config = dict(
    arch='wavenet',
    model='audio frame classifier',
    dataset='telephone keypad tones over noise or synthetic speech',
    train_examples=39062,
    noise_aug=0.002,
    n_mels=80,
    hop_length=160,
    input='log_mel',
    spec_augment=True,
    win_length=512,
    num_classes=17,
    output_stride=2,
    norm='batchnorm',
    depths=[9],
    kernel_size=5,
    stem='single',
    widths=[256],
    init='lecun_normal',
    residual_init='none',
    optimizer='adamw',
    learning_rate=0.002,
    beta1=0.9,
    beta2=0.99,
    eps=1e-06,
    max_grad_norm=0.5,
    max_steps=22900,
    batch_size=64,
    epochs=37.5,
    lr_schedule='wsd',
    decay_fraction=0.4,
    final_lr_fraction=0.1,
    warmup_steps=2290,
    weight_decay=0.1,
)
Rows from block 2, named by matrix and row number. Rows with one number belong to one channel. Each number is 500 + 40 x the weight over the matrix's rms, rounded and kept within 0 to 999. All counts start at 0. Numbers have three digits each.
# filt: filter width-5 conv, dilation 4 (model.blocks.2.filt.weight, 256x256x5), inputs 220-241, a 5 kernel for each
# gate: gate width-5 conv, dilation 4 (model.blocks.2.gate.weight, 256x256x5), inputs 220-241, a 5 kernel for each
filt.89:483490493523456507489544473520516537522507516483460491554521541550513495504545573547514503508490472481520440478579547543495502528496518451472485526448515493508516464511508486472469495531466432506548548418488515556575374403451492479452502479485437582605519479470488510419506513523603528505528451455544513512546543510553556551580511
filt.90:514464435508499549503429491466507567505538512491490431487485466505443489488364444460486451508501504528535467482490553524479482470473496494474591481492510487476465492482514546478474507520472482513467514510442429558595540480544502549526464426448426455491459454472478487486453470460534470539540532502489516515429470501485461419544560
filt.91:528508477465530553524575538533541464531473450499487488531529479487524471504537568524514577515490517476466526516440493483520502498506491518546459524536488503405521489479515487510460500497498480504479479367527458454435511532495506484489520496516530488470436501498425488502472557470514477495488543437447489412461489554453483462490526
filt.92:481407392458450556463499472507445515526424517546527437464428428500512454515466457513536538533512486482490496552475467435517525526513512489468546535463493516499534463421440485564526490503484498491447534544489448533519488465500529502529470466484493525525531485448514501459468514452568520490510574488550537503501439481461487412491483
filt.93:514562470486511513510523545520543440468481535532510491457494491493503505455521464509487511504471484483449517508524500470452467473511444577493492383555565543540461501470538533475493491491497527521541465534447481543490488552564523480486488520480515502464446539500499412581498545547471501465422479511439510478484539539498563520528493
filt.94:505481461476382511475605588497470539536427519471492445461496477469500466437521515519472473548493514479502517496453467523522465458495492505567457475563470523498508502480456411458487523437462474469473437529449530528505505503503528473508539542477518492511503548543486515516482542432439518541477531507487493466516532500483538464452438
filt.95:497501489481513441481519496524518449471481528514546431496537528520470496524560470460556574507501475469523543506508552566530506478469491486463467533440574499464498492489489480495472521486481494509480414535486436591526472519523485472497479432454527482433463494436478543518528556557593555456492501503488463470493497491538507452508570
filt.96:495556539518510445511459518515542501458527500477513487463503461479466475463497485478535420467523468477486462491362438431442485481422422531456534478510527537526508479540544613499500497502474465477537434452535429504497569578592430455434534518465521484452469515510444528530508478499478460473504446528522420433417500496481489551484482
filt.97:535552531496508421482448469415457511510482493493480587480529489502505522482503558532492453492511484480534529482492448458491475457462515470494477462544485457476484509484474524520562480482523525521500491507569549478502573563551459460501490489485468453443497479542559492479544471519449481503524490554529463482517517472552488531500518
filt.98:542510534515554546539547537555443441538554558444466491458468408415477516487393434490519555429426469516500418423475424431440432491532503509611537457571487515496493595503526531518488482487499494429521523462446515571556480532539561525488475499410457537517555490570509451565413462462473460473458456518459532505511540483396395459519504
filt.99:482538442475491454460564517460454483491505487453537421468459447448510486474410425586564505409454565501487450468519478478423468624514511539493521491465480471552512483563506475494512422501525494497512501472490487499561450476515483529423523464515459479482500549530456529510552509509538535537574363465493416469550499494410483611501500
filt.100:553512502475498468499441513438440540553484475507517526541491490539535483495505567476537534483510470531506495450494477486473482460484504493488433501543519474466481455530496520474504499510524488505525479507499522479508534505505481484452521474507496436520540517527448559546534455545434486472515538552480510497485506476529475533453512
filt.101:517486507531526543515468505500426513469476502427402464475486450487452471496504537442462486510505499492491506467507489506539526485514487529500439503484519525498528517495512554551518482502495506507445529509433473464500545503496472460546471473524504503496496487448491470491456432430435456445496593513486549508453439483537496378461523
filt.102:502503533483549561475536560551518431503525498535548494494555550479515528472506477533580532475460495502478448520462512518525542518520475454552498527517463534457585595491588483497565489478484494498461517504634587525427458517511557491487583524548567471476492511523496507533476563462442476499411520574471603514525581525479481523437466
filt.103:479487450502502481495501481519472491486492496456477475501500470497487475491497483500507512489489490505496465500531520521472498510485472547464457506484499499492487498521499473479483474497469482494499470487467471515481464469470486474507503495465505520520498512436484514496480469497497492469491485476469492483527494504484538515468518
filt.104:475523478492503466515477486453474536429483465479460394461404442472434450424446476402455492486497470475472528525426526536440427486437490443446510451447450506483549513492482529498479462510490481458521498467571488499513470493484488514489526500472433493491510487494505496474511513443478450493490471425427437460432510517476487421482534
filt.105:559502524495612522467533459503558503556569524542494526499523499442526531486477485507478513483493526475449433460588508487495475515525478478571422509483443474509480519510499488534535565550552509470468475505460429584543487508494555520539516529452428495525582544541484495573466470473494548535516522566483518456514480502467450458434482
filt.106:473477501491486551564539539565525497519475453515522533511503538516463485447530486503508492502516504518488473505494486423485513467487445456438498474514438428410442370515503488537507442513456500484437463471494486470477491509531536545505536552532477486463424459457512452465476463495485419536536495515553497522500525525465469506513473
filt.107:579515533461472499515553514506492494496442446554436534513494496526491477449468490496483498494499490523510453465482550511469478473514492450360509478546410401424421469540481453483482446485505554569438449470541541493496496494526492508531499521523482463416399498422569499483540503461457439473546466509497479487561496506530525481449444
filt.108:562518411458479493640506471529515536546479435553523453449482514523490482458559536506569492500520517501487524553525509461491518509500491518461509589469558525479546515498448426520500528522540487506542436493468439472478539504532461510532449449549562462493497544471494577437502405427525516482474595459484475562499472503496513389554549
filt.109:545490498490472548440477514526497495529544508523497517520472589554495556540575537484500513537521499538531497461499511486553514434527533476531483425547547480504483544461523474460480569495432492525429503534464558515521494516565515500477491531483520543543475541511496450486445436522470491524577500519497536470445529498521464472471471
filt.110:479507531493520472455435438480517556545531490481481490466499503503494546494493551551535531463469507493482443456478459479492459482512490527587496427515507533547494539527482484487485533515524512540530553576477529535495529507488562531494493505480495473521525488556474456529519505542519493536524482547498518472477518516435470558517469
filt.111:436494559458510484459569510521480417523426458484503537435453505464469432469480465452511503475464444454424469487497558508514489428491474579591500511527469478458485483536574464515535452485480495435478518513550513469471481439395515471552560518532506486498529519502535466505465531462418443488467439492422521466592543551436530481438466
filt.112:444539518533471486529507486486517454405461437484568522508446537569482488583537468453495553561513506535552586521485519527572556520540552480475496544487468520523505530483529490471479562518529545538386376456483428498555533449406500501490515430504521497533516489506454529466503541523522522502464487474494507529507490494482533509480539
filt.113:374383475477495516476534483526488498459556459510480468451492473490495514511521539520577568530542551527508558542408488524576548505483504560511484437423486513474497546487496514502500523514535547526496467457485491463446558517495568486472446487550552462466507543424434492515478538507508542473519576595490588516458424516407470534510520
filt.114:465538535469530502508524489508526487461509514454436494463475497487494490500455474473417478444436473427425441446523434445445440490455456505503423577542509511494494514536510512542541463416504429438485528490551529450426469513478514504495563534513539507505525452425437537520497491476453485531537519491475474487530543537446488513413502
filt.115:505536527491485449485471412508502488523451512486510486484478480486496488512458491497471505527532515522505546554502544501508486481513491495463496510436530570516572482425425451568494487471536571519486503466565496480500544541533474456474448440557548498468508496531526479490455493424568504476453480489515482485485441462479526481538475
filt.116:520466586497507558526556530467491495485520524518501568496549534492511468497558492537462471495492479495509537493550467515497509489463480426533376506514449415435391470490484487451512444401491483440461398433447464452468467528490504495522513488528557502462543485515506484528496537599460513498495459556553544494556507421548484582445451
filt.117:520487538510487493466499469464484464435456454543519513535560499510491502499529494487496447487504477491493506514487484522507536501500510552529506541528510501508507512488520497516521532504516551534499480478491495508487497515472551513480481513505533510479515567506499531502485509509524515500513464508532525498523491470501498559505434
filt.118:485483501527494488489515474483475531499513505525571515535520516518525538548498499519535507514529492506542564545536559558523493500492510509498536525461509447481525502475429485470436539527523495529486456494442435465511487498514500509497476481542511508530507495497516528481524536533572522522532511493526461508484475458488445499519534
filt.119:447497602465479495453513501436495516502496484476555578539513509462461523501516473479503513527508525531532542578564570551547485500538513508535462454564471441441455494480497456490530562490508527550564517454499501517455482503513536512526496494427502528487464474558551503494435520486458528573522494548537524451516488461476479509481520
filt.120:497547516520473518502486513518524510512489481503517521521519527515553504543555592532458480506510513525511510483389469399473490474488496486531566464512522500495481521491458578549560491499532491512456536477491457535559496535568488506497498495449484476470447510557536463511551487557479488471472510502513510542485479482574556502513466
filt.121:523538528485562498549479462533547461519500500530555530554545469456553481475549471519477496546517451483490558494413505522522475564531517511447549583455454473495524437478505523549482583567393481475511564408495488573546360480496493537465533532382431722566498506470520496457519486509561543487487499454475482466533478522510501497467532
filt.122:491497473481478497508501490535474523478549399477548482519480455481485517487429475431485444469485484481490415530492467513430455488469483467489438505505502540507503506502450494526546503499522491517519509501521514549473491463526513555525537538453497490513498463532417555504493524464515481528514566531523473496463493516458431408380409
filt.123:496501540493494463504495502505464480441524513490506509491486480479464512515447412410452482497488476510514481504503529533497488468501502507507538478497506510529503523503502506491487533532533537509520578562516517491486473459497511533503502508532541523556512505487524486515468448476448461539550513533527499501485516499418409441441471
filt.124:437473528512532530511458511455519524571503515523490531515529507467525565556467479533472508527505504492496441436467449455487462442475516529498529430483474485544502505509507508467505499435485436484478498474387410615554560502533539523513414458459505485564561511580560473524482506573499532522501481481475471445472491482480454542549516
filt.125:606506546521451558526488563484434447488423539512507518497435440477533462565479481493448515472510499450492438534564431454481508492469493539541489507486478448492440491428492475536544499549510505495498459509376456535503491547508531546499459443494481488476518574513498469462399405468450528473505509498531588509514475477472424471491569
filt.126:503468465502405465498536556506489510520462500509568462523489505560521518526491521529498505542529520535515458505582562521503555543540554503532498467482483448448494478454529473497530526495524514465519473468425562575553448466473511511507445476461518545552564475522530433438496508466510555507501509445491478493539527488493509440553535
filt.127:484485518458495484489517453537488485493423539482522543489517520533526503610522511513489554491508519521526555519449460461537544572559566504466527519438542566482529522518520509581495484442470462495517551520514438481469522503527535514502491523531561521546541497478508490486484524458578475512497509543605526497541441506467518526525525
filt.128:515504518519510504508456477507442514487497585437501534467520485503467536555466474450540520520509435484523489525514493491537480456492517453445591476481436453538490468506453534510484494530493445469491530506559511482529520527501458526490500510525451495550580438485586485534476423530476489497566448518513501522501525522534441485475483
filt.129:546557499498472470467555478486425479471498484458435382478447450437474488440451445505463509490473451454485511533478483473450421435458468429464500525502493535572557521503490500571507474495492531509443481410447484505506477476490455488474456485492468481490480441533562519532472526480509465545485427433515437437478401420513508501486469
filt.130:475523464520560498506515518528503494571532489520494471491509451443522496480462462458474491484511498515477492545505558531480502524524488559494455478490533510504505493502475522479487500502510500510482475452492470528502486477502473497494514475441494541552487520505467480519533502477473474468468539503458478481473506515486498423492500
filt.131:520513480555498532541550567572496508528471462439454483492432472498523492456484485521496474483474462485441473453513469506446503492498445473454476485449462431515474465502536563461498452457432462508489450484492564531562465548537491527510491558427467539450347456473508477424519487569460527452493420443441476514510538572578544555592539
filt.132:423440576466534504565548478515514516516522499442454531470454572545524505497565543526502522472454446464452459401471452478541514443471476517578484506494494549580493517572625541572522538468437458461518458428516486550513506497451523494488486460443514500484523463469574449449480500539573525555523423538494515488526465492477451557505546
filt.133:434516587488434473556537485494552480419478546469502523509404522491479497539599602544517520552533509510497490451458489492561516499516494489569507514476466515513518506492501541572525562555552549527566527541576568512531560552519551523491544516498499479473466473511493482420438419476488430550489440518575511493479472475462466557532464
filt.134:481488535533511446470492482454530502511578500511531608620590531499523537523414493518505482519532555572569464539568573550547547550542556509553497482489458497521467469464451505459473513558553494575445564553509572524551529538564530567557538521549481507519474497501548548456472472547522495592592551570555539555498520489410443529490491
filt.135:499518591545457473485545489478512477493478509498484501526472514568478524530560543547495544447490496503514523541468515496490512488532524546451495440396487528464473436529529497524495487536544542555474555529457472484475529538538492485470470493511516457478432569489528458498579589492482461431516478534581548511506495507545531578529488
filt.136:514468472494485428449446442436519510411502486513543506546538520562483532503527572492539456501523518519508555602528553523500536547551528481472532510530564542531551526449421504465484521576534523520562468559595552523496514531505510494478486481493520510520556418475514539488505496465468441504523456505496521556513506525525485492491512
filt.137:504597533523581516536506556526575466541460476512462481530517540529544499488547537529576557495477479525501530511471555559479497506467422511446570512447466505497537477513489469552518500515398544541485507436582496506501461550561484467488530466448450557387338549480529489500523494496581564518505505449447489526512496468519581510539613
filt.138:479543401541481460521456461492497512530480516456470419472495483473485447481463442434439457470458478476511477419483490514467435446406440504477488484376492452514530481535471524481467497488455439478524513586521520500523512518531491492518459465465455473488429501496447464390528449510541511484491537458528498527460459464498506425544484
filt.139:561571592534500508505548467456479468553527565533559563492496480497500517567475412492500521506506516488491546499559530511483511476487512530515501535520531497530509533476527447530526542501480566562504505499502496460447417513471505484518495464521579577464506543477549527527558528495515576487495476516498476484504501487480478467504539
filt.140:500564593531541523495558504486532550417564487477513461461461526538490519509525550527561559496476519499509473537492499548480494543530520427443455546494465503441468397494520505549546482447545562520487488465594539501422441488439496498482492500528590534454511458561463535522488552417511553546482484492461516496541516513505495535499524
filt.141:519499579542484484551567511485489533500485555494487522504505488516507488499533515581519505510498475499499556547482478489521495470487462473430515526538511489527496496521484478534529511477506514451509497487544540454458508548496488509514524492507522470450499483460580513536547552530503532498523425503523496522553501482557506553549517
filt.142:517516554544562531542534539540405491480517471465476493521473452464483457432469525490494481452490464454453440462468500489480490480408410551526469517502484467482501478501483531503506449468406483477451457445554537511526511556537495524512545521484516530407420511506497527483500464490508498456482489461469503511505508481498461524501501
filt.143:530522383393478499534535543582536529554480447485517510480540554540562515488604491423406462532586531547540514531382453491525550533531521515414531537543552483471443494435450605567533461502535468511490434486459488476514562517476478501527550534505510481522512542447507450472507469483453490481510551546444532532462496512620567448423518
filt.144:499551462431506483499474483468465453529466504472507490460489475435515499462485458482463469545515523489499608583374407511544479509514477460531514530537511564578563520455445547526457608518446478479537547519483491400407570506456491491510519530465473536515515431545563469503486524466445486570471508515471515508491464454463504474428440
filt.145:567555490494532458525555533475477488500545505531556557541572503493497472467548523506502465508516462534548499510429485571556541453482521494424586447484481433444368441518479484448436587531424472517482424493510505583553499561520467486500542526445466476476510499493616527550426470525450461530542451548526501517531526506536560514487434
filt.146:528471536544555482502482476482479537460523489483461477485509475482431470486533491487486479472499499500449501482517500443443448462487444526466499476489549484500553543497526493500548514564497500486487499606511490567613547546557495557590499469416402438487442544451568485487590565506558558487522518542500484480447457428523451428479498
filt.147:484495483398516478501537498519493542503463510450514525479503598597408494489638598357517568502470492488486470479479499498544498369445472487483448505510486492471561503581574435547492522522399467518459460540505521515526516500523490535473526550498512491499462492531444468578548550458535531510471473482484499528436442529527516457453516
gate.89:504522467491523502509438461492497502559536473519581549587568502491536510542540491519502530451515556499489587611471504510494536547546540514503529543532483465473505537493433512490484464539600462488503402521436456460522624461478478467506461480525516446578568582549482550517577533536552550436462594457464513492425471536489546518551515
gate.90:527478487572545496506459488441496519455583427583579497597573515552497540484575527521631521512523525575602510541483543531537568567525583537496556464443571519488543504454453539448459557556512555581498440449550461517548512510549476497482509474482515538519486520521456569451489497505587537496515511512511497519451461464470471452485508
gate.91:557520507505461466484543471447477537514530482528521540532527488522551560531494526520488522533551603549525551552519485513538538562584572548535376494491520565488486563454467376479494568539522570573498471479439505469506548535515518499529523488469492528493480540481443535538504542433464491501492545577601480457524521492498518504456485
gate.92:503510442488501504492503477503497540527555536507497456487493518516568562552503512521589525489480480510497498522553566523497488495518512510542468465457553548502500501463483523500534487462463453430482423387486442499451445493460537502511501482471548567539587546574488546531509569653567578490437465486478514500525513514529536564577577
gate.93:511482415467459499484450465503509554460531560543564452536552514519506537534514532491528509524539514514522538535504491482541551531519535498542522529524517531508514504437452512483491546540550488543464488540462446516514518511531505507501508487568554490544501518534433515508521530505537527491498572567543549532483478508532543468468460
gate.94:495495446504468501457526468432462563563475540512535517559489475483540523564504520503482517552538590570519521518521563502532487545551518555580421467549464495451489518470487497465464527445512573536517499477516546503483528522512521487492496512517569542491497493583417442539494575503502499493475550507548515452480474523471520516510492
gate.95:509517571456452528495495472480457466418404425493556570450448490466500510457482525533551529540517535516496496536496499504521505537547499455593489507523460483496459463471464536477516455459499501502396477458474514476441569495493498527527533530559547517485450462619523481490506543547479528470420416525465491530535551543492490580510494
gate.96:543488479457475499505512564492453438473506425533502465543556516506536506477511480555466416567541572560505514522540589532518521571519524461441425425571484500515446530562529476421511481489522534520521484526501489491458480497484409474544509489543542539493489486429414489548529527485465523477532534567499440468529502489570514509461449
gate.97:523554512500547464474433487484479559483554451560625566534536544529502570516549539462504440521549521555519542566526550542502482515534498501421536467516562489505500536461414479444446517540479499513497458442520494523533508494473475480511493494506517551543543572535518462564553529574527506493483511569495484480469503484508502496516454
gate.98:443522581495537450471515463511525469502554566464515604499502485475498466490478455474525517503470524543550478487545502505499475541488495542502499541459532480485458482479431459451470512509549480453566553477547570533528485503511553501510537504469450541511533560538539532512467452475520547480468459537514498527550451451502498527475493
gate.99:455482490495449481490438444466499480481445486470494483499493496453478441485460532455472397504514486484466527509502468452505514473486499449529391498500506519497491504480444532472552445500535485476528526482512446539477542532517557467581532502512511495507555473531451527605517485512453494534455569575523557521521494469458523435413408
gate.100:458485459479425442432470473468551513524510523572597590572510552575572556578514562561552556528537522553562511556568560567555582557539546522553519545496471542517506478486502517495480546586537498493456497526538550538525522485501516498471473503486517488494506527565460495460515556576548548559553517527545497504482469490516532547533526
gate.101:509484511493513494511418495514507549503511486507468600542517529536518501484530585377463492568578495551546496492524510520559550451548515547541417532525502485420453478461446544467479543544534555536498475450518471467442566527480435440561510483500543512542535499493519490501467445498448454452424691541519529535438532516554559405494518
gate.102:475503478437561406499512460502533585480503500553568506493532529578507541490520546441507528541555498488491577562465501526552555517522495492443451556523515450449588567464385486502476527540534506473540444499569594427471527505500478505485470488546574485463508511501449538527565502474496491532581561542485458498537505525495461505525538
gate.103:483483464487528482466458460475486534550468530530538555538540519524525497529481546529553581517546537540550508518544555558531550522531526447505441541467478503490486473454442437455485510542529541562453520535549442468493539458455492497519528485541480479507504503551498549504500496531523516541539534514519533533513529484508551550519536
gate.104:507509477413473457513491463434553605495523539527498550550561528599510507497529546488496488542520559577561545501531558545504483563584562489398466489531514493478473515512444434470477470510518563534462481440466511526533482504506469458480528465530440526520485511497507526520597525490495545565588488537503428489509484441521565493435549
gate.105:488539558480531446466493428438522501556507541528526528520516538544584520496557518593528514514530551526522525493490466470519547552525498522471494521500510455499515521530499499493507562558613575469498462452474476433457555542482498461492504507544548497519604531490544479522568493500526554500519491552509480526558470467542579574468519
gate.106:470476462463440453466484530513548567542558535554549576581574578555528551563580532480529547528520522526532525532504529555554528509554575518523552504494459482509467470445451488466472545514474470501483543515533530490488484509498510530514532540512536561553539527482508513495526542564526517550566546566583544516477538523538508487525527
gate.107:549569445510477501533510490492525527531494559571531504545516490583526524533477502493470517506513518507511517506573551562494514528511503544411524528552519513489491502505478449471435494555509487541554488503442494453481473483479535505532522526555530527543483574489513561572570530476504484490528524473507472539534544535486535419480494
gate.108:423441467492428452466471459460545574490469505538569497547491557581530530562503507437502515542555587517554509493480469547581557556530588574558430569530554543519553578499519432522505538557612559576476487447451512535556557483495523488463411466550532453480495561540431551462505537432497516524525648472529524495496474483492495522606521
gate.109:475483468445444430475491456487576525590492525521560569517543561523551554550507532454512463514545482535514502511475505502532546493589563526555498500472498514475511516505538518531530514568459558497477504419469493475524538521481476525509528506548518544539555543556526504483534568590506493559498497603617488501540494480528516527451465
gate.110:430492497508433434435446449460544567467537568514564543531509532535530532563471559504509517551531538535528566513529583560589562556583603381531436458483502521553534501484431463446456565547583580540487513464451440499504527490471499512501470486533509509532569433561493481482473502520491490580482538526555500524491529523476535500508482
gate.111:542501461459548473516480480544488462467506458507485477500517505489473513508576536491509480533553540470467562494506564572541522518520516514505484534469481489473492460461485472561546551537514438460558542512447439480542528395368477508496483489455447455589556478473461583507493512481554531512522524479467510507504520546551564488487474
gate.112:464445465504533501501486463520561540531518538514541551553573568502497500581550468505549570557527532519524582539536545579555515515501555400470494551490498469494552574469441431483465545505493530520506438467506476488467475528536480468501447490533537557482500425536542519514534555551571557548532542521545495484505431506525475485544587
gate.113:510522541431544433469505447516496507457447511477498496441501461445490484527438429489470544545525539519489477487521538534508482524530495465556445486423448479552551549493523522528489561503537530547422465451484436552519478482504510472496483422510521554524493513549510473468439451493520476541469470546508480435474474479448491523452543
gate.114:521547511540493552496505476442600531430541515583550514558532548536483515516556595505546550553562557561541521518539532525531590567546537473558444502535518502529522511472500520481513517552560580538516544516533500517497523510452504512509506465539533521516523553564440514539499530552559539523493514526505483505483488413494480478491482
gate.115:467525442515495502482492451489505521482525532513558532570503506517537547533484519466583562519543539541567553535494539561548539570533534483513580535413483504540536481490417494492456554583553533549515510502542512572577557549528526526497510485445443499504483515543491583515518495520595515524511492483552545532510520467504494512537491
gate.116:495503413476488535493459499485505512561462496545570517523555496551569564548541516480519524508529530515495495572553581501520559572555557516456476385517501533485546520466447482524546518548548525572505436395470506505487515533563527510479486512524526512494486543507485451540503489498594520467520642556530536503474525525552531494589539
gate.117:486478442483459485468468480500534533507489551534557541553560524524521529538518505500519560537539540518528516542536531522544521527544544473508507507575488507516535555507488490494502523522518496517472514514498512484508513481493477516505502517549515499561528478520500525561527517519554524524529541503508497522515536523543502479527519
gate.118:457519542458498474475467485463470473483518580527516622513540540522492534536521507487541518546514523532515510503494530512559515515529525479507501471483486519473485457501509444490495547554440567505476513453560529517522442537495459470484497486453482603474503463526546524519533507536551535572515507509548502483542539516526526543557535
gate.119:447499503504502477445506493464554580513582538525586497541510581547510541541560548467522513528533500495507524614476507529545551518517536537488477544505546561507487486482495486466442470488482495526522521560435479468488533476477503496496516481587556487511492522551464559502554592499498489544490560545555490495506514513494574516492509
gate.120:481469469502524490518458495501541571554505551600582517514561527567554506504511515609542563529526501477552512536585525601511517525508563515480529560490506507566555521519470445457407508466466480479524500554560566521483488440463484490509499537533587524509571537557530551536547541563523484498488506473490466506549535572539475514554540
gate.121:620581522542573552499486496512463518516491519567531529463534526524523538549513521499530521480480505488459520519545455478488503560518510454535466486538547496487464513534522502527554482482415390420502439418425432517515482479446511490495435460539543643589587540556511531562552490524489533449468487486435512503525496494545510489506528
gate.122:483516493472502513471451436436590514506592551504527487493488582531537539518541542480523435508518500476455481566559547525544520508468489491529483530492465531544515501501497462469465559535507498440496491499521464539463469512458510503480538503464511523475600503538464541536476526504552541562478497472496492522496525524517540565507481
gate.123:565501528497519505502507485502543540568541468532541547553532531550544541534561550559537505521531540530514591621588562543514531515529504465462464526523496493496499511427428435456460517528534522502456495494501496473481496476473489498505486475553561534574555498498493536530523521522507516488503517506480502506525498501534517523493509
gate.124:512469531517542471504502496477463578559559473481510557530553532590550533472524539514506441495550555500468447459447536488515527516468433516464536430487500456479494467573550543520520491478447539493478480480605464495521539500495483534567568510519557560455454500490515451507565508502531566466555508508438500493530498489565473503509485
gate.125:474499501480522471516470495450490512460484603522529538490535516537529521570497463533521566524523529501538517510520452577515477531505492515480510600467540532501544554480435436543484537563573534492488504521463548479472511508477466459481481469492508496486540491422574514545534503481497631487539495534567468496518446436497514496409476
gate.126:583586538509518487446468476484580482491442558511518539494535539527515505529550514580534530513500513526503420417546592535491503530555533546484481480493480489518501488562577494537515477516513571552508462525495474468491501450450476422498524472576558542527523547523552475509537549558509499436463457500489463433521483490550588604466523
gate.127:461507447437484433421464412521554555529568590516515533537489560533528537601548527489525583496518509539570498504590584583562537520551581532481460521403501470555527496507484461496390529550596524562501458490591530505502500501509487467522524522489496463505487537517471526472519494525546417539503515584589510506528452546488528505453489
gate.128:458448495426484483498493459474495567556561507541542526531554504542515553534491569544563526547511513531527506563614561603545515494550549520504442514510501514534499526522506440471479498475516515523533485496510538522479502523502534515492515515510525490512517483539469539534518579569515560518528521555494513498537520509502516563490535
gate.129:571558574502487511522494519505523566495548537548587609541561519524511553536476477485474489493528558555544524533566562509442474492532515462422398536493489462462501450505475482490520434459508550561480367489431492488528576502523456458469517473507531497493474526510462515505610548539482486498506492525545458502487485467580557589469493
gate.130:488528459506500497498482490482505531508534568541530512578549532509536527536518514519503507540536534520526467506520553501516509541521533527487463496500520514496522491473433476471462496502525522509513477447491483545536476483511498484528534512495489568566507583569543561544541548546557536496459530492539488501510511495500506456503497
gate.131:473556583381451458492456441486522515535528526499509598484552503480502505499453515504443468538552528517510466453552520473527539519556523546564539530582479466524436461469489462484470525591573570526456509444544511556601499525526478530521543547499457507472480512562572501567501460551498485488480438538490451483521495524535535518429463
gate.132:425461518510513494435504401471587511424488610532528555473502562532529494543466427506459484542523566529522539501526556532547534529512490489566457544498487476503508470442449404439389514515541479506448454440478486476470508411423519455471463491581569518590526515481544480531465505471547538570539511494558513449493467440436500524498425
gate.133:488458480521492469427490465489475534515526542520507545579518508532528503538529548501516514547552564550512532592530576523541565579541525464440462508474484497463520493459447451393436522547589516495537525447519483464489545501470494486514531510520488481509505532465490556487542578494534538545535542527526500503509514520540587532523554
gate.134:455516447515540503469480508528491499479464462594567524553582511522514502500481541496553512545518502503513561539551480503549504529522538470514434564504468471477493498449454510542530549582577603565442463487484435522490462505485501482474532505489463496487536529567491583543541533540516523525506516489490515484516500528502577532516525
gate.135:467465602486571483466417499455486522485558511526534587526580528573505558497491491555537500554551495515524434461502482524580583469497523561507536483538511527503476533567549519511483562548541487487492484465445469537532522514474495492469485464545544501544576501483560529546470517629576547517531412472480487478487523467450488598505527
gate.136:500421520489489494510465457524526514594565563572553597528567600534550529552504474547476525539521512512505530533486465496570535515497519457493548486493461491469458440495513422492446504511517520506481542442466419489517492520525475528551498567556523532483505544512529473514499535522542527503491531553522523534568486551497488453488516
gate.137:456472484487467510493490470494488502513504482525536540510533512519516503479513560565498445523541540526520496476500407432527508504516520470542491484408524493515467484496529562579506562576572475468512545545448454599615597514488514496474435463435361317470522501548520469427500522545516486530534492550576453440427395463500530546519503
gate.138:462458385491446485501434410440485563517553485510509453514523553600564537549507536530517467535529532540537481515526536502597590582517565522422533496433545504536539529551494564485490521545586501534485536513518521509504510529537479530491464491526532469474484498494461499439520463493593528492596567505607489520487474512510440442541482
gate.139:512484374504496425433378460490626567640593555505506485468502529540630564529547534524494482489523527512476498526529490501458510539514466493482474460479521550511502503475460511473490581530586532500456454540388434506488527497503452451457454484465529486538522579518479547529509517549498548435477622539485475461414484538498525453500449
gate.140:521461502462450484501420454449491511551553521546543575566564510536545539507500533495500516550564480545559517539538524527565573476543582475463519478444484462520491492488442516460390559577500558615485486510469495489524501490493504520493472466522499496488475504463534516514488452627508489487556502494514534533519491512503464538530494
gate.141:499482430471468502479483490475568580556571553557556520540552564533578558543491496497528514515530525543513509541561525504531544564547510485540460482513483503526519549465478491437474525494511518514451519522489473525534499527506490531506489475515527525572540533539470518560502499526526540535520554537506521532506519509522514505505526
gate.142:503557534424445521508471464516530528500517547528545525514518524552519471479492544510512489471524510525542506508528513522490506582505498490482467541496479505543534492505471456523488475498387559522429513453625562475522426555546440490507603576486479644429440535508506554466509523497515466466492465573595488516557452493529576538426433
gate.143:501527544520520520523472445452505462549468527535495528486524547533528487525503495610485508526513530524504466448622505509532539556519529514512447499518533537546536506582580326441500539537442494528456455455510465497513492499493455463474475482514525523522536554501484497573543539532501482454455448483488447492550516481544515612490448
gate.144:487444532411404482433510483442504487482486522480481485487473509510479465516449499491434439514526500495505503507639578523519530483483522507561524497534509516632519504453499429480512522540535502511463488530475493490522440451435500474526501486523500472493524524565548451473483513529506486520471432505547470440508441440480490497443468
gate.145:528495534512509535593554499544483515409532486449502527526478474475446532475509521444524525500529544538532462488500525515457501509534466480534470435498478482497455472505496537525479480488445492464414470495457544464479486486509472523548482495450488575532448454510474475503520493512496546516512493485505482492492494472501465418540517
gate.146:510484510497517533493458463467556513485585533550536525512521515526477528511558508523552524530528525533514531503473479515509536533523521519474576521410525499481501515429510504537514483546438519528569494532488496528541438476480517491474456454485490554520528482452527501432475500529549525522506467507481519483451455492485474516524556
gate.147:543545426452518526502434435435532493532502501498540495468479523433588518488579472588504559494483528487467454498521466455460433634514453456506472459515473483576538523522487594580565553486604522561463499473516445501473477451485533483596477429436489568513475539505524469528516492504501517505470523548457525471524421426546504425481544